Rows from block 7 of the audio encoder of a small encoder-decoder audio transcriber, named by matrix and row number. Rows with one number within an expert belong to one neuron, the router's apart. Each number is 500 + 40 x the weight over its row's rms, rounded and kept within 0 to 999. All counts start at 0. Numbers have three digits each.
Before each expert's rows are labels from the 100 clips, of 14976, where the router gives the expert most weight on average: "lies over" is the class under the peak; "loudest" is the band of the loudest frequency at the time of the peak. Only what is clearly more common there than usual is listed. The data: single English command words and digits, spoken by a formant synthesiser in many voices. In brackets: how many of the 100.
# router: router (encoder.blocks.7.mlp.router.weight, 4x160, trained with AdamW), inputs 80-159
# up: expert up (encoder.blocks.7.mlp.up, 4x32x160), inputs 80-159
# down: expert down (encoder.blocks.7.mlp.down, 4x160x32, transposed), outputs 80-159

# expert 0
lies over: /eɪ/ (82)
loudest: 500 to 1000 Hz (45); 250 to 500 Hz (35)
router.0:487475418563499522508459480592468571511484507440451475421452450481555473549460507526512529475523500514508516485503503545493526535529469496485459494471536480498481495485452522481500543562552507465492455507511559528458528533498449562455519592
up.0:486488538406484505532545448413472486445449547490460493540456511443524542514462484546496515539543490521518419606531530494572376480520482569443489479479541468531474545499564520538463489502463526452424521506483464484492559498472482481567488541
down.0:506542447537509485511574512498513459477539471501454533582499490492548493516475449487527492495534532477461514427508490550486466607494521454514503498491517525455586493485450525527536478502518524488451481504535465538496562544495436516510519426
up.1:519519529457483516495558458522491450532572481497566606567495533504536497536501481587534536459530478492538462517475538569476478491519446507561485401475472530463458601505482510572437517525454540554484454503463471520463486476478509435453523420
down.1:551443519531517524466449501454442531447478548528543471479528460550480471539573503492569466552506463485478452419515516446498479489446516532434412578497443439534510501535512564474501533534501385493530451567494476507539535471500497530554513507
up.2:484542488484495459570538457483502382433468483482475506533523524449515473441483430512497580511506506551497470558522544541491445503522550574449476529531417480561555579512516521539528524541477452462502516460462506501472473522518481455473443463
down.2:404507451422532442542505443479506557495492484502471459528576502583554483504512575502460462461497480464500475514524478414567472474482508534475548531459525489507473470494428538488519491488501625455456567557428502454515504529469480483550529502
up.3:526480509465504486482603428447471475490579503535492503543571507553557497479492455514494463539472502477483495559485558497569466456544551509449514510498516531572528516523489467465553503523444553472495486515497477482464514549531524449516472498
down.3:553515547503436511523576516491530446437487499457438456386464546444523551475539433485482542498539517483451506547530502448434543485464538503497486485500391555444535510559587447597563578484489496503511502501536456443471453489523464504487466502
up.4:535496521484483490487407483462502480531543473484545522472515520548554544444465440570494544518445492521530531569458497456507439472470581503487548468510493516465523535532513510532487561453479432464441508492483468498493497519544431435562444458
down.4:536542550440496534560603582516546436453506517499592496489526561450497482544436537520466495498455522521423500496452469554519426537501482526511438560541557508543440490520446519543457467462509520469437513519529456514499485499502513486476428574
up.5:584377529454474471495501513480448469497582543472549533503514507501583544474483504531433508520464493489488487480529511547516456438516499554420506481561544512523505519505531428517485570435542507520430476456496474467491473511547461451510419493
down.5:503453491467518477524475491440500414521584505505524490502459458535540469454510488533528515460484498464450563586496488565538558448503507519518546500469565495567525477512471532484509444523498507462481467528485527534566493462538557509513496514
up.6:493456522475481488501554493439478539536478449480511506502478467530551521475512541444519470501490451500542453529496502531446584491495505499444540463523526544472498565502490446521503525442524532517462552552491468452495457485524453430527467466
down.6:565555607501467549545464488512436536477441506529485567490494541499385540580470564464494542512452449530519489423480495501410599572522547479543543467488487528389504482501499492528486531479510502521456537475450476480503425489483562500480486450
up.7:597519448442570521469499536489486506484507495503532493540495537472458507476478544541467504503491493506520458450492505537539416477465535519568495436480512562519547558491484459584519516467433483530459503476473566465463420465483484539516444483
down.7:450477452468423473529446548530489528495453588488411469487566467571450539578528537455519506587517479546504484492519476507443571517482497472397561531452498466519495512494519526472494503551488498563557531442549495450496494543533460496497497491
up.8:539525558430470511531542482486472450504545436484478510519562523467527523451516446519462463448496482513478497508526502469528438481559563506481540472451555505549528580504514464553518471495467470490448521506520482432488514526494440408477473495
down.8:532484531517532530484435481507471489463427510498465534487404517478522491545506498503494545496527498498547519513509507576503546506454435541502480515512468550422539519512491470512536586508469467521461596487499503495567439498516509516463553623
up.9:534506532476526445541522498537468552451458485520487496446555556516483507401492491501475510493449532458517472491491487525492484562560540536490535564544461469481532525533505487553476580513498558500472497527466504566554514492488453405521427488
down.9:537466558448510502537432510566479508476477452475459486472481463441535512475493557526503493541476491540512525546508519604501513507502511512497490484517484529531498450529497525490501469429555424490496544546523447503435408528516499469523460532
up.10:645524450468551550512544551406473494513533496564485433532584475536465487410491504523559512566478509541509483499433474528528441512452486578477504437474534473562457460538495510498554453522434462501494518542486508507453456472441531496471522513
down.10:429492479514447450539492440439513474477479523455485575569448529584479483554551405506451475478470539491556576512445433512461477484566560469487551555454484531443524481426501558490475511513497543529504533585501515550575496518536486549515536530
up.11:491472547489542468450511511478449478474512465549504465464496535540516496524492526542473494516504506481555456557500512502460489553529535522451489448507479496513505516552526520503487560480439386471402560520534488500490518512489427438495359435
down.11:487499506491539482515513510479544535488540501485488560579511534443538443438485496512518490471491494535488507469485534548507444536487462548536492475556481522487442468476473553560471468517468575534543482448538545490488534498536517627517586529
up.12:542518548500451546461556484444423476457468525455440501542544553524512524487512502512485476522529481444538504563557536472430486615539549503473498555461519526566477562490508471459528548504485461381405490479508463534456479532459533457480427472
down.12:476496476487564511488597568515442506517509515554525458516481488513492518525482530518488459505502469501451495498431527470505416565482468551533469491476532501576521547509492498580472503539438508549504529501479460479409466446543449534511495542
up.13:471453540473459496474465474508517493531531515479511543547515567486531541465456534542494493519565507521525450527479578493517488528478509409497468521505529493489519545458509511510431477468435501547490581482474515461462432446499496504520429456
down.13:356527488447488405547496483491547459508521513522550503436443470554492488560483471526547493461488505408512471516505505481557503493497500441448536505499487483471491509488514471476445501562455531449450513506496536519610516471466457462497501443
up.14:534500552450439492535496483474518425502525484431512541474567547558587521468515385532454505471490439532516486537465486524477452509499560479524532525492505525526499567500489449524540504513493497482431518530516481429462535553523457467475470450
down.14:523450545510497502454439518414570504495459469566456513520387539503492491501441517448477521487499499515522480459543511523548539558493447508438414504530515503412478506451481475501550509489499393528508548459552520573480562499524489440488569499
up.15:506555513503455454577620503425550460479531479458500506532572526480561525484504480506482501502492484529487457532477527498521407440520551510466520460498555497499479512543513500516513464493445477453439578517527451482432499512472513465547386486
down.15:539503459445527500509480568488486414487574502504521547442530490524496509454482541433465394480494548475482522566492532451500471517486510474501433532499489456592532496493478528504517519526514499451489559565454499423517460495462535467524450501
up.16:531493543450499461503464515395476517460557539482534485476500509452553553422468509540478504475480465447476467512519501507488495502500536477517490478500550556620496534453491494519563554552551516532484502487511459505432536483492450465501450386
down.16:509481479503493537412543481530493530483437459530497422541436539460489428527475469512494493512570522467517480509569411451498544532523511416465520492465522457528536516575473490466506527497427432531555499517526571463427580465447426481475521562
up.17:587521530436519498481514477429462473504553461462470509493516526483585510460446457536460499456523511538439436588485478480509471519527577458437587465478512512559519577488523512514503516471481492443438442556481473449530487513450457485488456521
down.17:425470505484500523473440514525457432577488483549585507447475523486420463546468453532463499477509515451536449452468501530453595564544451566567522442555522492378479537479448466487508477489495432512522510499480507526506464520471513504493563510
up.18:513450544457434497512477508443480456510529447497522598580522493576529556448462499461514523518478551479472456533465536410515455548501546464482579461522557524544459531502476494485433538470479542518504494477465491557494489468483460511482417426
down.18:578534545481474568523661502479598486502536473497618493481510556447517509554508524515487491501477542484540444497506514478499471374508494522525442494506520494532481551467444489526523497526465458512538499510501501469483464474470514481456423526

# expert 1
lies over: /oʊ/ (56); /ʊ/ (34)
loudest: 250 to 500 Hz (64)
router.1:422571524504533474469476476509554528554467483487480468466483442510478532551487426481510527579427522530485592460485462436494455480448451519484464577461504528438452482504487555528512464559489510491531559483416557577524479553509510464491469532
up.0:499429527434435493484439480436536441488498477462542523488537487557571529506460443505504440541529496454565515533484491473537538579494587489500546532502503538527519557543510502461562534503498478504446473499511435509506512547476525484455468451
down.0:637464476456487482532503465498468469416571500485546553519447483507483457551458393489519528487536479493488513417527549478473531552482514476465490525502478497447525537536487515446495459536529440553455445456474486553496561478505517521525485535
up.1:517469504458453458489517461422521442518499464496548466537495497511557534486459424514463542496519522460436466495506537554554501518532552514505541535477496548512530522559583468529557501454476472491440489611482451523463520502499496478502426515
down.1:539605522506533530490603473488428550487530524470523586557482518400514582441472496425521519488514487499532465526501535483454481444432496520517517460529497468489516492467545521482400478515470511533514548493444491462469488486465463509553500412
up.2:550492511451476447517524438423530516488512391463538456501544562546517501379454493486465520474515534495458529574486545540471457526505569519409523512488517477469463561522487502495505462509485516451398532523538450491431480568476513517460463496
down.2:491620468470450554513499515444537531451477564538474481434531481480501514495491452476479473412468470552506444421489450508444465466484514502494453518535470485429481441520542483515471484474557516531481547455507499512462544470543450514467466489
up.3:520505603456457517522531503430504453487541460489525505532542523530537494434496459488456524524449493523518491549514480476469465502524547490481552492491527515508445544526524485516539512475463437438408494535493449495436438490521499430467476480
down.3:611447549506530473494506502503540461486484495505438526518424540561480432471528549476494431469520478495480480484474482524444500552435494465441516509557490483412514479547514535517457532533553386529545483480504515549531524457509483514470497565
up.4:548458525447531484529537479474479463459505562453494485568521477410594567486519515503448416552503473464502491516538488553514442568586475516485516481454507479582550489534500523505472548488551530477397419493569406474455480503543466456501449466
down.4:569561498535493513517554519500469465456504478552517517535514482515445565520497531501538443511469526553510463443491556471558484400460483486560514489529584524491516504473484468513521513553499425565565476526519498495570489514453484494539433515
up.5:536481469489462501479525469482503469530530467488477537509477523527566528471436499528462440454515459536520467529449496503463477483509578514446538481477490516494516574492536418571537484521512482460414525550526445479456516539525448443549470409
down.5:503464526522503526531465530511480465519464465516483543483533487436475467494510527461541430507524482435515480466499456488523562527493482477489530457487497474509512494471481529444481570541505460527505467447469556479510462525473532501559597454
up.6:517465501431474522491545476437447460430571511526480543554520499549533517386511491524481506494463502552477506530448481511473481485511512529493521475478502515548516516520553493511554510511471471382422503513588424459483526494531387473531441542
down.6:490521546431547464549472486553484539511510463500482551541544476433479482541483501558507528475521464517538526544453498536556490463498548501581487527486522516472508422420396509473501534542472530527552467487499542587444549498533546480533467490
up.7:502545547446453477544451470451426512495551448469600506442517466535478516495512509497496526463507473507548479482517514533508462565506516547428562513489497453533472517524512418530550447503451475425478491431442508480484519508441439506582483565
down.7:519517537497524564483505556500464490442472563516457531524469468428500442443464456461513533472478511529462527388566511503434524503462470540546446435491497487497492413520573509517485471507581493505552530563464524575494521541517522486500471390
up.8:575501541439532484534499470473440477422481497471468533490471490560510472431515504552480505506514506493485487609477458466485424491477524512444473501472500519532556572521525492524503528445469449474408483522505446491437546511503429427509435515
down.8:482532530575513534487571514552463472512486501511502492516515543397517463479503483443515456580493522515488507460505562506485455533479548538533490471531556522524444546477482509533520551525502625549405487526448519508419462463456521511516500520
up.9:484516496475476499563535548468448464477523550499419591557497455500465489509464416513441490487540454558517514502560461577537471519532514491485417453420556557501536593514502501493527500436473492483478549537473517497482562468494443500503463489
down.9:552532459499464446485475566500602542506514421608515605401479521477529501472497537514513463465490458505505478482443529438471543396472424495525522503525515496514549444516416559565512515528500465479509441481488482463487501550539562487504579535
up.10:524494497489476524477469524483443506521525499466475526435447531580513519425543496514430514500515502545509425514527457496514492505575498520480443444537530515502490538532480486550457539444479488455470516551528445508482496477512448479548495519
down.10:384452511622518531424488450470546474535488485477533543504551495430548522475569459515474556487463401499467511511525531491502461496530554499427516420518541471523505506501492563517519444566531520534529478506518540501515524473500528493525517545
up.11:503470501404488483495542485432452425500483473500499530555547518510554441459496374580442475480489531549514520457464537528478478528498569532492554438519463485496504563540547484499516536560454512455447546543502448496439494568511433461490459480
down.11:450522476523508506495513502556448514462488515458497507524493509463499555498495464482493473493514518468448459483482478471489421476509531577452484481456470513549485511434517632516469483481553609478443503476530508486492501536528479547555511443
up.12:454472578503432499465462470462474478503478518509487513443519468545564508432514538454460521538491512486407494530446501445502490547566544504454497423506529506569503503439498455520508525517415434448427441514456506444493523476473487453499473487
down.12:539515577532530487574447499485503436445433537429493415518584500469486493491464475483500504516495541474557420485528461499501520520492489498580484559484462456471459479569540491486484444452489554525515504471497518569460493480504525421479471498
up.13:497551519511461506526488480487483474512490472453503598513553512496502525380436438521486478465473457495494462522473461517509506549525510513398467526440514518473523574490489563470512470499484530414429479553485453516494471566464469454535527509
down.13:469527457462443512553517452447518505450479498492484516546473540458483462569497472464454496493485506510482545481550487507426544548494514533522556441462411447477481500550484538471576498555614437494455536439487568506454509424508494456515451449
up.14:444425522520520507533479558471462524505540456468443504500462474499538538514518479490435557432499405501499539486484483502501472433443551449467518545514467490494589502571482527518484555512482551458443464502525463483532521565492494526488457491
down.14:612511441465554498474509496464562510475531530483510497452542539542535506504499482522438517497534550570532466504494422482465432543466519476481525508498545540470493487526529487486507520458505473455431498480556564473470481512531456532483508498
up.15:493502479478444510585591405487526481437523457479479476554455532552537565508532450543464446447488509489484474575523426487530500609563469565449467495477483449620492548559516490520523492476457501452463434458537417473536499495466515478532435485
down.15:463440605529511466527496582565545503528468483569485493487527482517457526483521544483452467533490484550495554544494524461523477480493434532515493512508484531493534442504453514522519466469503495542498472559460383561493478466530494469604583547
up.16:535513552463452558539509491427499485499530524518458530497555475485529522511487438462467534448460474515486472515541520476464470570533538527444509466466512540533470521578503505602542548496467438464455550547562475503433496451504441452506432406
down.16:534498470470557526519568451484473563526458502456473457472529543398514549505460493527525460471522495485475478476518441513498439473493488521492512534491496481533431501511497466527550509510455584485514412386482472440430518566490491600488588525
up.17:527496499469534517549460528448478436470572491507505505447567516452513565426537458569463434515472491445498468487508539539480475477543495495520502526506561501524483555554562451477516494489537501527439496488486446474517463533405551446520473493
down.17:554433498531431531544433460522464483522423502538549545534511415543559523462525468393527476507551510439473511493446552507521513548480432588509536516502530495544550451549457444529486507553484496497512448475497466547486506507506565463478494508
up.18:443484537565492507494499493456472516547520555497460477475505406508485543463500473516422526488454483510504431544471420419551502503519521459436538520459568480524594572517436516524464510468517457431410512551556434471451515501485508427548456501
down.18:556496501425471509486454523428505544490476603459475520518541538487507520440536594520476472463551498542496561465573600470531468426475564486555482455497455518529536482510498448518500466525528522464485465462490518468464587520564523538531552443

# expert 3
lies over: /t/ (40)
loudest: 250 to 500 Hz (43)
router.3:530530487432569503486487431529492536455489482515458474509507491563524530548494497527474553528495512524452499425481492549488445471444507558537517462497501483424528478447532494560477605516521487501587574512497561503599597497438512526539514513
up.0:505552523470461451528512421414446514522500474507550515508547539523516470460470442509459448504458516554478521536536522433496472498506539503502538485499531537578517537548550475444506473552456553420463478568528460489478495499492457455548479569
down.0:490571528466541548489533523527466465535477496455478589457505478485443529460505445518506450435551537468502528531498471465590447495453448482535470468515499478526509459475489467539500453512494473492473534537486464490535475530481448523500490471
up.1:580466587480494472477512493447520519448498465537582541449483507578513494554489508506476552555517480519505524530458477480468466566532501525502522546536496490451510484498487525530526475483518433512417545537518417546470530523468429424546494472
down.1:437521505464522513552496490558493500523510523520501425588450483508481452472490504501476506458504531497440442519496545520579499494423475552582458489427544483536451481526447513509473491525588555499483518473437440435539465442531556500526456511
up.2:522483559559533491475517436429483485508507471460476554485550476500489477462442496546489496514495567510517503474494532430511558457537568520493530483504569506513473484511461457496579550502491542589473545473524486479500537538452483489502503456
down.2:478460443542524513470482567582535499523489535522530466478464490560455485465463490472504574538447513575495594497504483477511503517548477546570499518535492486451490530532482552542511434563520531512568432484484490636518515485540474575543417520
up.3:525497550483481488513509484472415478463506482477442550481562490475542526417457554535468462528497496503522495527467547424477486532533549562413578486513550475538528559439477502468497526482503480512449460521419474521501472522505482475448448488
down.3:476504531516514525486486567491479523520478601520479513459442526461482522471501528474506509496490570450474435491521498466482363416446521471504532472539548467584469471445520525540481599531488471427457498506515496479493484462467486492483509516
up.4:552518522466406464536499457454499539480629506527500492446534521555559541431481530523496437446511494469485423551533531546458500460520502481449525467490552551470502517472553514480542525504465489503491464546532487459511508482488457361544443495
down.4:414468522520539495512505586531522415487505438499553539514457469540533474524533509520520432504536503453508538434493446512430523526518532536505528513426527478577509494537463460508510534498505492477417501487495479445510416498551543506471458462
up.5:536505572463421477552477490433445517523464494460504488519529534549534530426497436593561455457516475474495424502472509572494526492553506526441454473519491540449475491552566525495531532492500528446493438488539482528496565528438501466478510461
down.5:459521487526470494557572539503501451454482504503515518492461449556463489513475451526514558550518489472488559471549527470587548387436437487552539451543389417486437515552477543502508488430518561542480497519444577463494477467512475495462555473
up.6:573469514471499486465511415417489469486489557515552458486568506603570494470531495474542498421470494502488417537518430500454521501525515540469557466492459515472481559593596513458556484501508413500421515496535470517421620537493441539503433433
down.6:528434548559460460594576516514432539566540469489532530542436527469476505454524502561524520520454470444499513489489567511524489452493489472489403541488450525522438465428550560580549532508581491492503498490449506489536445462521514481550475497
up.7:486486529424493465566451506428504488443576488471479485519568568525534509485499449466499502502476514485486477611507534440522499515499595472494529504478537515584481520597526493484530492509468515506440466562481493458467506522525461468515482464
down.7:494500521532490503556521511425511470503543486490471456548495484557479471462496501452551414465499534462508519472500459499515480565468435508539520497483545460583519469458438476489508531531494485488487523480485470492487499455502517545498503430
up.8:549491521429502513511496497439502468477508460480525532484480528527581495462522411502444514436496506562475478589538471513504467501570551464447529550498439463477540543570516517552499535468473439459486531535479413452463505501536438495515482454
down.8:422506494506490534474458464536482524504490451506464515559535524425476518399526569463503565512481505476531485501484505470444499609489528498536506464483540533489479466491496494454561505516567547472481526436452574530441529464506564483529464460
up.9:455447563443503499538454508451528440498502477458531467446553518588501473465495435501445522514531512470505470509531506546484513505496525536504521493453514525617400557534458443523553552508504494482456495530485438497528503551477515550466491442
down.9:502490397475530516509490537549461554561507508518507551516441494417531429555484503533558498538496529543492457479472502519462545467482469489456537461519494480454519418435471499497515459535463486585563409485479505494514560501515439530439536512
up.10:580530484456459476448537494463463504476538543517521481423550492433548532490582489531478499490451503521464489553499558478474469508507500468427558507499496553452501577556510580478496490465511543501458543539490494527452544514520465465482535470
down.10:524392510476509471484414571474486469569554494523472501485548527582556478473546507490525467499520531504497505533490546551473514475550415535540527576470463529514451509407481464476494474459487558506527432476483519528478599514466494551472554537
up.11:469494534549556531480442464440537490462471448487575441456530517498527474433488467491457495510503448520454440507465504506475466523562564544495420539486567517517500527490474470508498526466451467466402528490496490456491573465463487519495479492
down.11:493471444455573497476527463564492534521455564586448488532489481452516523485561516533472504504493485462526526561518451494564480469503478542499549506532476448515489482495573565462473509472509554466459512492503502502476510520491525560579482491
up.12:524515543467459516579417536513477413497472540467519571569543497518493537433524487529464540487495454539540562542538535500500451518517502472469506536506489512439492552515519486530513472453546523522404480507452448555493533530526456475517592413
down.12:473433485503464519517428452497507487525533539507545457438601472584518525531576472473488586533502471455479574475514498533490575442481509495473462488538457507411479472480499428453540465516548459487497450474497453572508501524525505497449566528
up.13:514584489518447509514560471417472439463480513451405583559467527477495488480499513533508539522499496450529482527472490487465474582532544465426518469526520487515519546519515503504490501459462445547468527503528517475457471530466451437520402470
down.13:533470443483502489527555520588522489470455406541507474452460484495453486518540539559462497532480494519484521493533532476551446459537461513509439504479536515591547491518447545511517533554501469432455458489496473527523492494491426403536527567
up.14:496417442524507509511494479509447518395487446492499533519587515469512517466459527545493495535556476502552474546537576547506453462523487559479512462514452496508496552497473471504486536502509486459434583505548432444400509421501499496488448480
down.14:463545531517534608478556505495533512523561488457495506468389510548489491446477496531425453498414511532452533453468438463520485550483542526506450561515557474474512446572535576552454525476481421437549522497497435558528459563560491476537454526
up.15:450492537442461481586553541463465542490525467504543541477510493548571525353520448438480510547492492563507531491464479533488506459482537574470515552436446425545526517524541476503473493479485479514502570542521519498480530516498513503506513434
down.15:616561508400447513545462449530466482480524502484543509500522487528535508466560474508529514499541513531478507491523535537537494397493461535497473506489552491524495472482531467475483483476459523527504496496535525479575448488471506450539493501
up.16:446470535468461540492565521411437515477478508472520477555565478528539559507502487539460473506517520492505472497541499474476518500549516564463454436478507508545389487547578505514539524442494493458493598489499470480499472497501471528522468346
down.16:569462577513511505567499521558530468556540489525514470490472503445519462588522535574476514484520474483483503511476455485505530537513450491422496551525517482430530486493517489508493491493528457541542437491481528506463461511414507509502490507
up.17:537441521537479510526490483421468466459524540543494449535477477405552468495489469502439497506531542499467485550533504550581502457494475570449517439457576519492460528528516501598521583527529559543489462510522473476453526570549465547557429515
down.17:457439559473552479465407473506460580524516503561460521521532536459540506448498472496506483518512475537458470562482476473522501524480549404492507482535572481543472499484444438418550497413596472505468541472520485504551493482481443497506547527
up.18:465546536460465502508537444489517454512516492480516462458495477418557509375482495482478488520489545522445498597527537459594442518503553447488473499469482494556553489548499493528492541475521461463409497572488504507397458492483460476546479468
down.18:526479489488557525537469422478424513504500534497540542554487509520505463490526518542487549517478473537510493520476452461492552500533488580585537498530446507455497507568507553500553508536472499456502541467515447493438464557504455524537507474

# expert 2
lies over: /ʌ/ (58); /aɪ/ (27)
loudest: 500 to 1000 Hz (78)
router.2:456546468451461529448559476530551485569490542519478481520408430480493517495471476548499544564551607553489547537550458519530454411434484468544534505475451504430538416484474517515405456574542463455540553485513537439466466452520496457496535547
up.0:479553539505473512523467486378491466449458551553547478468471490534532605415475501539471477460542445488489508530491541553485519519488516516421507495547520528474540616517492435484441552440520528522460534491524477520442472503503498428523486515
down.0:539524469522519512451484493472482573508510505473539534584455490577432532563494545554473572541551528497517487478531520493552510551513521513541466461507538515497475426576496484544542461520462517532499444491526476520516545515499528498516485448
up.1:527407425422450458485582459435469453475490486514479489485546574491521460470547437482503515515476472558523443561515560473557469509542509503515473542519532496521512497533519453508470499507528503481458477527465475464502510566412514418537474549
down.1:480480473502466467499465501536555505499456507526447413552493451490479561496530526606442482455518466515498492467502527538542548464565500485599472503492462495446478431529499497485484495483516450566583540557487506490518534456485546495491525497
up.2:461416464463525484453501474441458476531467485509439504560565465558510509556476487536428523524536521498443495547525546488535511531486529477478535482426603460596467495508514462520561515553497519459375549538518491466457534571477485413510487467
down.2:471515507504467558471429430486428419468544480486466469505513489551508471478554427523471483521514450517427521518488435458486509460436505601504478514479452508481502490528493532517481449497469585494542490478544482510495486508550531546486517496
up.3:521506514481449529515560530387513493551503451471499572542471472499553550402453486519476552424494461550522485490481437458481469548499510460492531455519492465464476482501536562600469492460445567542494505498522533539503536531492490492525429432
down.3:484524530499514449499469523473424422492512513460509585494462516434506475481516455519435465484516489532421516636544517538516459486502551481500474527534537478493540524537480508471525490477494439423494503533536607482451457504507464559545483531
up.4:395398575466437509501590469496505485563503460488454519532532535532593433424473482521476457558519510492483491506528526512523426468483540534506543459464538495464463537448443506466524468456475483485521537509521446455468531536479507416524483487
down.4:594440530498511535502510472489516492468482480461494539489494495479534440493521494511461495474507491508459482517409472501513501527521484444535433537557498555526485503537524499471499491532545523453471584528513492517545466529576500475494515490
up.5:540493563579545429470447450386461537470499566494559517533500543544542541465520418574490529434492522536509491501473489515481488495506476534531465458456523513521491541531499556551541534440521536483449480485474438550533542419500515427553525547
down.5:497528474503460504554478524527544477489561480563500567556537506501528491459514452437598482532451533500483457500493440451481502628520464464441500488542501507476528466465478552498515457543510555479430504547476498548512504547576509531498487567
up.6:528471503524504501491408490462482508489501478529531490468560480515494529480455467503441504517531462495491508539506474475549452541509535527472523519541529503534524552537482413522563527448540534539407510510535464522504568516455482430497455466
down.6:460485546424511488555490569447583581465518568553501516507445555577466545583520559547539511464462524522481504461503448513489505472507523475522541436470474488445537439548559491508511507482469474550471461496445501492558451489529473472471430535
up.7:518512552541517466545452483479481496511555485477509489467532514561517540459475431573441525517526461493508488499505453521472457554481524592444490500536491524562517530543505460543531546468509517479436467507550404498530568563545425488556491453
down.7:454420530555533508499480534496492525534491497497508587467431470466541496486543569531474514476486483488492440556485559537499537514503446523458541524485520463442489464479511506554496505517512423497522526457478527494591515526501541477450513581
up.8:454542576494463478469581470417512495528584543426445509551528533564578570398481479486506510507511470527496473514484479520463466545521495543434509471483573517529531519469555524522500544478500488512473502498529453524500562503511506481443487486
down.8:447450512519520549483562522490499509440502511453519480490480479451499515575453658537463544497503443534475536478567464472484498483524515518467485427488543544460485527469489482466470494483487507519546502492437473467485550476479532519514509435
up.9:494446498520481477481539498454501472402494471411500533452505468512551530447521517524495505464457507516533467493465486472515461532508565452405545518465449495514532524491458508537578494431476378466406530487561481512494468493499511467459388526
down.9:564524457415540507436474503517499523526519513542464507515475467488503493505553429505513492515520488440496477523548493523448449500599532542462554519513471500472509498512520513482450501488530547471537460542520528456446531526514436501545555427
up.10:552456551444486486462551548448503449487479482461537530482523539501559558448522466486453435523481469537505424588493470546454461545562507513419561480540448522480470517512525566538528517421461468423480581516519459511421518543483506447486479471
down.10:580484504503482565497460483496532498543486500502541503490484490586496491539478465460531502466495481484573473501483482522564524432457529488480432551503424487493478522502543513483453507436536439535511557486533497447547424543541514495435589573
up.11:551454494464474506484558478479452533516491528441478512496572489518598560396504467572478449439493560530469438525463525517450496570506509502424551403509511470521532617468459475550512515484472568504419503518475489505534557517504487461567475481
down.11:501569473500534506494519503521478483454484485490556518469453497462434484506440495505497415545507498507530463462511518452486501577515484521520467487555549516503522438440445486515580559426404492522530451478457514496536489477480500472487533516
up.12:512538568454401422532516423416555470500576505515558499491501538595514495525497459480504512457497483452538494501511553532500466544560490403427467506464470462467537571488515608505493559486568459552475525474529485539479524520553476443496498433
down.12:470434511445494507486510473536515516494516462517429513513461566375510452498519485448506501473463473467480442463467477525510549478583468442496538486449561526507516531517513614520522458559521483491488461542448504547507556483479512546447507533
up.13:511464475405526508542367510544446531458528522497461584531521519554483571428487488506493477477484523513485530589442507500510541558529554474469508436542457487485465557468529533462503464505528550488438549551470398560504518556478477471519461444
down.13:523542569486515547580582477481557500465403492535572515485475484449511540558437579465546499502505502479483544454468510480453471465502487489517462591549476513461485481478515483487458490478463515494554472565561510460502387473491500509530450458
up.14:516452506484475513569458460507465496407533486507491470528490538464497543511465524527487495483465472462516492504525513485495477452523577483392520477473519548542459571543521479481499532547467544486416498496474485454494459494528475548473531379
down.14:504476451453540495412423458454551539483536452541447489419487511486495528505517510471584492471447575472497490537465536532434483442514472505487590564516513501573512462428440524446502493554536485533529545514517440514513575483505485511547449545
up.15:545443504475469453487483506392487431508511445529436545548562519480521502451503492518436486525493472574491450585495488544520459579466571500487498505527522497486519515498504486497511503471499433510442479546488507468430506453513493381493492475
down.15:460458519549545498489452509571492484485456576544517426501433472500461513475531586535487551550451493460494498522547497534552559497445478532519453502492475503500539454499547435522511528469495509493518564508542511486572428552512507567497500482
up.16:576485499517481490501567550438507511519518538595453496573454539552465476462529442531449471459484521468506445440451528497467538462510516534475485462461514570431542484466494559495524483495536472432436493550462450468443524528472488381544470484
down.16:452504493555464462471446520513474452434547455507510526457552470482486492480457496492524514567510458503552522546498505543555413489470464489484475529515542435529453517549577537532484471445515484531540507455446549503528447605476519535493503462
up.17:446517537498485453510487467485463489489485489492453568520516462491579491444499424481438517427506495541519484585515529464545457508537564469433537496476465497519502550587541543567510516508455486494420490528475489495504446539534449457505427515
down.17:528454437472415547531539444479449435483559469571514499533535473629524516561523427486531539516503551555534490536549495508497501458475444498493469555489538459480515533515538485524462491532509451578446544448508545484486513521490456520469528489
up.18:560499522494480488460431475389454452510529533539539565459528506522554481426442447496503591465470429477507467554479536559484522532512494465434537497534476508465467544444501471510534501467545473488424513520469505525451530551487483458424503482
down.18:450526479487527514523581542504504503534499561487467533512471495508398470491476544474458485515500492518463474383526533566458476597503538559519499519503474501442460451526531539482502457486475564505562385470503511516545566468493490533487505519